From a checkpoint of a small image classifier.
Training: 25400 steps, batches of 256, held-out accuracy 96%.
Rows from block 5 of a small image classifier, named by matrix and row number. Rows with one number within an expert belong to one neuron, the router's apart. Each number is 128 + 32 x the weight over its row's rms, rounded and kept within 0 to 255. All counts start at 0. Numbers have three digits each.
Before each expert's rows are labels from the 100 images, of 14848, where the router gives the expert most weight on average: "strongest on" is what is common among them; "patch colour" is the nearest of a few named colours to the mean colour under the peak. Only what is clearly more common there than usual is listed. The data: procedural textures in two colours, tilted and lit. In brackets: how many of the 100.
# router: slot weights (model.blocks.5.mlp.router.weight, 16x320, trained with AdamW), inputs 80-159
# up: expert up (model.blocks.5.mlp.up, 8x320x320), inputs 80-159
# down: expert down (model.blocks.5.mlp.down, 8x320x320, transposed), outputs 80-159

# expert 3
strongest on: blue (70); ground colour: blue (39); wood (34); furry (28)
patch colour: blue (42); purple (27)
router.6:073121202149181107163147177146126166107169102125111139085078142120072144109144143151122122135095085128119153125114093080125130089093155143173135172156153108076090108173081143158072136142087145136164137103118114164169173164140091133136130069
router.7:110174186170171153147117129126103117145135117166101092150084091130134144139171112115124086184151043183116146141158111092221132175129170171150119187097095164134077126135073172112142125118091125151124113153112123162101177164103108169058129084
up.0:061102153135156138144123120061152155152118108101152109125151117194127096184109120164123129077133149126132194128162111176158160128121124062073112161127062098100121111158081138123110157154114129155099103177114192143094119083104120053102125138
down.0:124192092134153136140139092164204173121146116113198063095068178114163168141118121138116100151130123151174115101172137161148162119093111121055151168169106163093173113059098103089082095060173139111123148087103149120156110170132101123173114108
up.1:090118153097143156137149153177089160130182125141063093130130141185133141163174135089115090111074120105149136120123107138125133217132145079097168042150125148122127125144124119118059185128105119059120089161133124119152114117122160183181129120
down.1:164122197133133174111092156122159139127157098119164067154171100091120088134150127136134177088107125140072086140141113091151210112188142144191132193090148196102152083156114152107098106157150122124125170105146200180117120064166128137064139164
up.2:174159105122124116167086152103128129137112161106123173100067103185119115154175071159148199089104095107153110174085114119047147098145146137075090087135128154148192130120136160121148108158147097116155137165125122074200103142144165175134170146
down.2:157117159160114141153150146059171072111118134139135114119159138205181187096089126171164097128134145156113113169145054144195123121104110171128164153126125183138163113130089133157106102174129111100097135087086098138107143123144111118125129131

# expert 1
strongest on: black (81); brown (67); ground colour: black (53); ground colour: brown (41)
patch colour: brown (52); black (41)
router.2:125150090147089099135082156159103169086125081076135091076106183097095133115164068143183118128128084181120122160158153113143130092118136124139122181104189141098096171124142063133086126117157116155093156170137147167144144130150117146110074147
router.3:177116066151077094158135098163099098080086093098127133106093171110076123093188050163125111141165057149092143195199135092125142126131140164169110156055136168129111123129116095094119112114110142149161151132139151204087146115107099160111136142
up.0:177156153086155178158172142090114155130082173147125150143078067188078109120149117111109119190138100105136088093105160130080122076110146133146120088148146158132164031170074116128139148118161081149201114169163118122126143139157173116137199114
down.0:116146117104119157130131122087149166099095124169119106193093126108116125160102238155122157147113154072157108136107148085109112154137100100133194149123114162143131149131114101066106111111162167096093105158133170127148149100062151092105147145
up.1:132136106159115097157107145104136165152146135136072094119144153096170124101160147129174112084091189155142123143137144125149086117131076108078134156169053119124169154086153149116178114142049149174123110165156109162151181140135111088082146096
down.1:074131145165084128096163092178110148123103131175088152125067122133155186132080092126167182158178094104066099168072214139159166089087089140113129080176188116120111174177174119177087138131141125137155151143099181147119135135151152211133086125
up.2:099110122173182066118102072078131093130146118110085115123073151149143161138148077185098158123114098119160123081116142121157100112147191188125155097128145124113137104139116099063063130075136147089117170148187119128117101189168204109128164149
down.2:144102083197154074166140192219114152139078113076079110115142167116094163145141116160188134127111130194111204148098101131149138158159129111076179162143134123149116152160126114187116099096151187096126096117138185120101140136154147101105093162

# expert 4
strongest on: orange (44); red (41); pattern colour: red (37); ground colour: orange (37)
patch colour: red (27)
router.8:121136156108113116153174108159161179077149168159111165142083126077115097090191106125061100149106073161132143186145085117107166089160161134134180071073143113122102186085134147072108107097074105113135104111100086158102065159149123167163127066
router.9:086112172167071089173141095174147139064132093158140164155088176087157139114140125125100104122097079142135130182115062087102197112146151144144105153149163137093139161079123140068094065136065096176150089113082069170118080156177142153164145116
up.0:111095123184161126117176134088113177105154144135113106083086124122094095151111133113102078220160132078115164137131142108128122156159138147113138119144144142141169164081081104145048124155158156063098082189122146132096069086085107118157175142
down.0:131131119131091050137190106065140121141113108136075060097156148131119076109126084078128082125104078191159159163175108144111128056086135164092107155108111087102095140104132079135101165179159129105123101078156089119098166110123106123129124195
up.1:095159153139142058143115100098116099136135139145206088139050145135128156152123112164120114094118197133138082154127168154122097127143145167080165151133155082152113085140109084064117139097099131099095154042053106150101068168063145154074187124
down.1:123112079138136097109163143139141082098094110162107064138110167154085118064109196128203132210142212119105193129099084088081147112139139138143120068156207099129133171136190153154071092087123132096135090169114178169148130098113149095101136099
up.2:112193146136140163124057128160109097101171096092178120158170101145147144075148116130141118168172094153145152134087118138147153164140202156110088155082156148131145134151143177152111073158177088170120132156126090084087111120130143074140138114
down.2:146115153140183132130105099104090088200123168143056143154069116150150138135046118183151097122135181110154115148139130093088136166111205101108109096133111132046125114101118182131159126119134134142108079124127078147085098165109092151078114150

# expert 7
strongest on: green (55); pattern colour: green (51); grey (36); ground colour: grey (33)
patch colour: green (26)
router.14:118083090134097081175181112182095142102096127144201095109112182090123147111156090134102097144121076157170147192129085092107187126138109083109159106107148148084129176110096117122106093113097092123115115067091115158110091095132112177154108137
router.15:110091101139128095179165095205125141142108175137200132115122171063126140142118133175093082139142088121169135150141102130111157130151123067111148083107115133095088197105128167154124110101092066122134106104106124143125111103123089155171099142
up.0:152106166129125078090172142062141105156101182094138218157062144151101170112121067169115124161118148073125124118080107176105076163074104140111140129117100137119098142127126165119069102161112110136227095155149143112096149096110135090129167111
down.0:059158069139137144156196169161098180169133120181140096156139174139160091139132152116135130168120077132137113117186099173117203104114190071125096141127145135021100177108117167112160098154109126162047136136154132133151122174120095138077118120
up.1:187162101160122170144095097037159198123140168148144124150124098189107122146082158153156133082113158093171137101165186149122135107166189133165150144120066147140159074151131134143170168111100138031108145133193131091175085078161120144113171136
down.1:121101146174120132137143084128163085047119133174130138128143102079107188130137147147129118139103134128087171095102158173159118085114114175158162147092131192122140187140107170115160083125178151167186098102137165108124137118134144106093147114
up.2:198188142086107187083102147147136120110120136170172110166087163087165146106142142124116159139155145143133101123108133188162191106118093122108158090102128174169082133136095163117123131147127143144089082097080186145115150126103121146138048165
down.2:120080116167130114187079106139144100159168132121103144122182105146113167095114060123100125144109104086074128089130211084108120115165099099120174161125153144115174073055108130146156099154169169077152119063154120102147129148136140114093157165